{
  "method": "mae",
  "mask_ratio": 0.75,
  "encoder_norm_position": "pre",
  "encoder_inner_norm": false,
  "optimizer": "soap",
  "eps": 1e-08,
  "steps": 7200,
  "warmup_steps": 210,
  "adamw_weight_decay_other_params": 0.01
}
Rows from block 4 of the encoder of a small masked image model, named by matrix and row number. Rows with one number belong to one neuron. Each number is 128 + 24 x the weight over its row's rms, rounded and kept within 0 to 255. All counts start at 0. After the name is the row's rms in percent of the matrix's.
After each neuron's rows are labels from the 100 images, of 14976, where the neuron reaches its highest value: "responds to" is what is common among them. Only what is clearly more common there than usual is listed. The data: coloured fractals of 300 iterated function systems on busy backdrops.
# fc1: MLP up (encoder.blocks.4.mlp.fc1.weight, 1280x320), inputs 128-191
# fc2: MLP down (encoder.blocks.4.mlp.fc2.weight, 320x1280, transposed), outputs 128-191

fc1.297 108 [113 134 153 109 135 103 153 140 125 167 155 165 185 142 136 141  65 145 102 100 133 118 130 125 126 112 106 114 122 107 137 137 148  73 111  73  84  96 105 130 109 155 104 130 191 152 124 165 120 165 129 120 146 105 154 134 125 106 122 184 132 128 159 105]
fc2.297 107 [111  94 112 147  95 142 141 113 136  64 144 113 109 153 119 114 151 161 126 166 138 126 147 167 122 151 104 173 190 157  96 136 129 141 114 136 158 140 152 136 105 121 167 197 158  88  70 138  93  97 122 152 127 137 167 137 116 121 157 150 104 104 125 154]
responds to: white

fc1.744 146 [134 139 113 132 177 148 142 140  87 142  91 138 123 134 174 101 119 143 161 178 163 111 125 137 168  94 118 142 134 171 144 108 135 118 106 147 141 107 114 117 184 154 168 157 132 135 148 169 113  89 158 105 149 146 126 115 123  98 167 107 120 104  56 137]
fc2.744 149 [124 119 143 141 113 118 122 175 125 121 136 150 127 126 114 106 146 116 111 100  89 129  96 143  67 179  90 109 123  87 118  96 118 169 118 103 131 163 136 129  56  98 120 122 139 157 136 104 103 105 153  98 118 164 196 108 169 151  97 127 114 149 168 139]
responds to: white

fc1.281 114 [142 111 119  95 133 140 116 113 100 118 119 125 144 110 163 138 155 100 153 166 163 122  77  97 143 173 122 176 140 169 138 142 107 209  97 132 194 133 129 115 118 139 152 185 106 146 157 129 154 151 146  71 119 126 164  98 171 114 128 125 160  88  81 152]
fc2.281 114 [134 111 103 123 114 148 113 131 113 179 109 137 125 135 138 126 129 148 147 155 134 158 144 174 123 156 136 127  73 143 168 144 119 147  71 155 140 127 120 147 147 112 171 123  99 136 112  72 150 150 150  80 111 127 127 105 117 101 154 163  99 154  80 136]
responds to: black

fc1.312 063 [ 98 148 157 112 139 153 105 135 160 119 138 134 149 139 114 115 162 119 142 145 122 122 109 123 132  98 129 134 129 103 143 183 118 125 111 144 126 132 114 139 132 108 124 148 157 132 130 145 168 148 123 116 138 170  91 143 113 118 122 104 130 122 162  81]
fc2.312 058 [135 123  98 147 135  83 145 129 126 135 102 102 137 126 144 116 117 159 143  96 105 150 144 140  97 123 115 162 140 113 136  88 161 124 135 134 114 123 133 136 112 126 155 101 125 159 155 152  96 113 135 102 109 116 161 107 152 127 118 143 109 118 105 168]
responds to: black

fc1.217 111 [144 151  96 166 140 143 149  97 106 134 120 117 131 124 136 153 147 130  80 138 121  99 178 155 137  95 139  97 114 151 156 123 134 125 128 137 142 167  93 136 158 119 134 157 108 158 141 133 169 136  94 111 133 126 131 121 140 121 117  96 155 108 129 133]
fc2.217 110 [119 162 125 139 131 105 140 101 111  96 128  95 148 128 144 142 124 128 127 159 105 131 127 117  90 168 153 167 156 126 129 108 111 124 163 136 124 111 152  63 125  94 106 171  96 106 143 179 141 103 142 165 159 114  76 153 162 136 143 157 115 152 134 100]
responds to: blue

fc1.265 052 [142 129 109  92 144 152 166 130 146 113 133 106 107 120 151 100 134 132 131 127 128 130 141 163 105 140  83 114 182 138 159 110  89 123 113 154 102  98 163 112 143 125 137 173 137 104 115 154 125  96 142 171 166  44 106 150 116 161 113 128 122 132 154 106]
fc2.265 044 [108 136 145 126 146  95 138 121 131 116 140 118 164 116 139 141 136 132 140 155 148 136 162 114 131 106 117 154 148  93 143 128 101 123 142 130 178 139 144  71 183 155 157 155  99 110 103 154 132 134 135 149 164 114 146 128 127 168 146 116 138 146 135 182]
responds to: grey

fc1.44 168 [102 147 155 157 158  87 101 153 145 137 149 136 125 129 123 160 152 146 149 160 125 156 148 160 157 159 104 123 173 122 132  93 143 124 163 184 134 131  98 132 157 169 128 120 168 137 129 108 115 141 140 128 147 139 152 147 125 141 117 126 129 129  86 119]
fc2.44 192 [126 121 120  76 179 170 134  88 146 112 147 105 112  88  99 153  70 145 134 147 127  89  72 124  60 123 127 117 120 124 136 114 167 125  89 136 118  96 148 123 126 102 104 180 109 146 100 142 128 151 101 136 108 109 136 107  92 123 173 126 113 115 147 156]
responds to: sparse

fc1.479 129 [147 100 127 120 118 167 110 130 159 148 114 136 141 164 115 109 128 148 106 135 167 108  80 115 104 191 139 150 122 122  99 130 120 134 148 135 120 165 107 119 108 138 116 140 143  84 119 143 123 155 155 110 132  96 163 128 106 153 157  97 122 154 150 150]
fc2.479 132 [130 119 103 120 136 112 136 143 118 136 102 137  96 116 121 111 146 116 149 109 128 155 113 123 141 112 174 117 120  75 151 169 139 114 125 159 101 119 163 182 172 144 148  98 142  86 141 104 126 124  91 111 117 132 153 131 145 133 156 158 131 137 113 119]
responds to: sparse

fc1.526 081 [126 129  99 132 119 103  79 151 183 144 142 136 151 173 113 142 139 126 102 151 107 130 135 120 147 124 114  88 163 154 123 141 149 129 139 118 140  82 170  61 116 163 114  95  81 134 144 122 131 132  93 120 127 123 128 128  87 165 116 120 120 114 103 125]
fc2.526 075 [135  71 162 134  86 147 156 135  71 100 124  89 153 103 138 132  88 116 157 112 166 123  74 118 126 112  91 140  91 138 137 111 154 113 107 160 130 141 106 128  62 100 146 161 150 145 118 119 135  90 164 119  99 169 171 139 112 120 132 138 136 126 164 112]
responds to: grey

fc1.693 119 [ 91 140 138 120 117 144  86 166 143 114 151 131 142 142 138 109 105 145 107 122 188 125 121 147 145 126 112 109 149 111 115 122 153 127 134 139 127 114  74  83 145  80 157 111 137 125 131  99  94 148 134 136 121 170 170 120 168 125 102 163 160 117 102 150]
fc2.693 116 [117 168 139 113 134 108 137 121 140 148 152 102 128 125 164 126 115 160 120 146 127 158 133 172 123 113  92 133 125 147 101 153 168 125 111 100  68 133 117 123  99 117 117 134 159 132 100 122 114  95 114 124 175 103 163 128  93  98 149 178 140 116  85 133]
responds to: sparse

fc1.427 063 [ 77  90 125 130 134 164  96  93 118 149 134 128 150 148 163  88 139 131 100 138 140 154 140  77 112 124 123 136 126 147 118 140  90 101 119 136 141 103 121 104 155 111  87 128 126 118 109 166 134 151 138 130 127  86  88 124 109 128 145  92 132 174 117 103]
fc2.427 056 [157 160 136 109 100  99 162 139 143 124 128 118 134  89 111 136  99 129 146 119 106  99 113 159 144 114 144 121 120 141 126 104 171 144 127 120 101 158 149 133 116 133 140 139  90 122 143  83 105 126 117 142 114 162 161 142 121 140 115 130 112  78 150 155]
responds to: grey

fc1.272 069 [124 123 154 136 113 138 143 127 129  86  92 133 178 126 128 148 153 158 110 150 148 111 124  74 110 122 161  85 173 176 109 128 105 157 115 175 116 111 122 114 154 163 100 118 102  90 141 156 127 122 128 120 145 138 128 135 137 121 134 140 143 119 105  90]
fc2.272 073 [132 146 144 149 175 133 103 118 119 143 159 139  95 138 110 134 105  84 144 146 108 157 131 170 158 149 102 142 111 102 139 137 161 108 175  55 153 162 148 108 108 127 119 141 143 141 134 120 126 153 107 146 119 142 137  79 125 124 130 138 139 149 162 162]
responds to: black

fc1.157 085 [141 100 117 153 141 112 114 128 115 135 143 147 147  99 157  70 142 141  89 125 101 134 121 151 125 105 149 139 160 119 146 115 101 137 159 128 113 139 141 145 131 126 138 150 109  93 155 167 194 128 120 174  91 117 146 110 106 122  89 167 140  81 169 131]
fc2.157 081 [119 144 102 132 141 126 134 118 105 110 130 118 129 120 113  90 139 102 140 124 150 131 111 143 113 187 129 131 111 154  90 120 148 108 132 175 142 129  88 126 176 124 147 116 143 108 127 154 129 146 163 150 151 151 117 124 119 124 171 119 122 120 113  96]
responds to: blue

fc1.305 070 [119 124 157 139 108 105 133 133 102  98 118 166 135 138 133 167 147 138 133  84 148 100 117 116  99 146 130 153 123 121 105 156 121 141 129 128 133  94  99 119 121 150  84 152 129 123 123 138  82 112 155 131 135 144 137  80  94 101 142 183 160 214 121 132]
fc2.305 055 [106 110 137 148 125 104  77  80  99 121 157 164  91 141 162  98 125 146 172 120 151 107 109 126 129 152 101 149  97 113 120 109 115 147 134 118 136 138 134  93 120 143 162 141 106 211  93 100  97 125 136 139  93 143 146 107 125 100 118 136 146 118 114 134]
responds to: blue

fc1.724 099 [138 176 141 129  87 155 162 144 104 122  95  92 113 157 160 148 194 127 135 138 160 145 118  75 125 130 176  82 131 128 102 159 119 158 123 167 106 127 144 133 160 146  87 115  94 150 127 131 193 126 132 105 111 154 133 120 148 102 142 132 119 117 134 159]
fc2.724 109 [111 137 127  96 149 127 100  63 100 157 164 147 139 135 147 154 116 186 128 133 121  90 159 162 116 122  74 136 181 149 144 114  97 125 104 165 143 136 129 119 124  80 136 175 151  99 104 121  88 104 157 144  98 149 147  88  95 147 115 126 128 109 123  78]
responds to: black; purple

fc1.508 123 [132 139 130 143 164  91 156 123 118  93 134 110 147 149 125 140 167 120 117 134 120 116 121 106 162 157 137 109 106 132  99 116 149 156 147 137 154 127 116 100 104 142 140 113 122 126  93 114  86  97 120 158 153 101 118 162 111 135 125 134 131 142 111 109]
fc2.508 144 [157 150 139 141  96 174 122 150 126 140 114 176 117 101 162 163 117 116 160  68 126  95  70 164 121 140 122 134 120 140  96 117 112 113 124 122 163 165 158 121  94  96 132 103 121 138 137 108 163 149 127  71 102 163 143  98 158 131 102 107  75 133 131 131]
responds to: white

fc1.380 068 [163 134 128 101 127 124 143 128 157 159 114 154 168 117 162 156 167 125 163 127 179 156 118 103  88 138 147  56 146 154 118 102 137 146  97 152 123  88 160 159  82 122  98 129 116  99 138 150  89 179 138 127 130 125 120 126 138 135 152 150  97 139 130 135]
fc2.380 069 [112 141 118 160 162  93  87 139  86 113 131 107 104 112 101 104  96 121  96 140  88 104 112 148 177 129 109 182 132  89 118 150 105 111 164  96 144 165 110  80 153 130 100 125 129 157 146 102 129 108 111 148 115 124 176 107 144 109  86 107 156 126 144 120]
responds to: black; green

fc1.665 123 [150 140 166 111 161 123 144 135 123 114 109 161 151 105  97 139  99 131 143 154 146 154 123 123 154 123 107  99 116 145 132  78 118 164 134 110 131 120  99 176 108 120 142 120 169 150 114 123 114  79 123 120  99 140 150 129 143  97 121 124 125 130 121 123]
fc2.665 122 [112 104 176 149  92 110 128 173 151  82 121 140 122 136 153 125 149 139 146 166 116 154 117 101 169  98 204 142  89 144 127 178 111  90 138 111  86 104 113 133 106 115 154  96 149 145 153 105 168 142  95 147 115 119  77 155 161 136 139 148 163 150 152 138]
responds to: blue; teal

fc1.414 147 [114 123 131 143 114 111 139 151 128  94 121 155 154 155 117 110 132 122 135  95 114 156 124 121 122 113 105  94  58 159 142 124 113 163 156  93 151 159 104 116 136 145 148 130 118 133 175 159 135 160 126 125 139 125 110  74  87 119 148 142 156 155  95 139]
fc2.414 159 [163 130 150 123 132 138 133 117 148 125 132 113 128  89 116 124  87 130 108 121 139 116 107 100 125 124 146 134 102  84 138 113 121 100 111 120 116 120 133 119  94 102  86 113 136 132 156 125  95 122 145 142 108 109 150 145 162 139 112 116  73 148 143  94]
responds to: black

fc1.379 066 [128 141 122 136 162 121 138  87 142 145 112 153 110 130 139 129 136 155 131 106 122 101 106 123  79 127 114 144  70 118 145 119 101  90 135 112 151 147 134 169  93 129 127 126 125 136 131 147 106 130 167 157 109 148 129 123 142 110 123 144 123 119  94 144]
fc2.379 057 [127 134 136 132  82 122 139 145 132 105 153 102 163 138 146 127 129 132 144 134 126 160 140 148 184  88 142 133 191 110 110 150 114 141 145 132  90  83 127 101 149 139 119 123 144 102 137  94 151 140 103 127 140 126 125 134 139 161 107 115 123 140 144 116]
responds to: black

fc1.307 069 [110 128 139 146 116 140 130 118 139 139 127 139 128 118 150 163 113  90 163 154 141 114 125  91 142 105 149 129 113 127 116  93 147 113 156 100 121 131 157  88  75 168 124 124 114 132 126 158 101 121 127 132 108 102 173  94 102 130 160 102 117 106 128 127]
fc2.307 056 [130 104  89 105 141 118 135 120 124 150  89 103 130 124  95 115 135 133 165 116 105 129 128 202 103 151 101 112 166 145 114 145 178 122 146 137 121  88 135 158 183 111 168 136 135 139 120  72 152 133 134 106 140 121 106 132 120 110 115 189 116 125 105 116]
responds to: white

fc1.470 090 [136  95 142  88 154 127  87 139 134 154 128 180 101 144 105 148  94  93 157 159 144 118 122 139  81 113  84  82 179 113 125 160 124 118 100  90 105  89 161 111 135 164 120 116 135 135 151 117 134 122 140 123 147 150 159 158 108  86  89  89 124 139 133 127]
fc2.470 068 [109 173 122 135 106 150 138 156 106  98 112 122 143 110 160 154 142 133 159 103 165 143 112 132 167 132 147 134 110 131 117 125 164 110 151 113 148 173 134 119 116  98 156  71  85 131  97 166 145 127 121 127 150 142 101 121 137 112 126 158 137 155 131  98]
responds to: white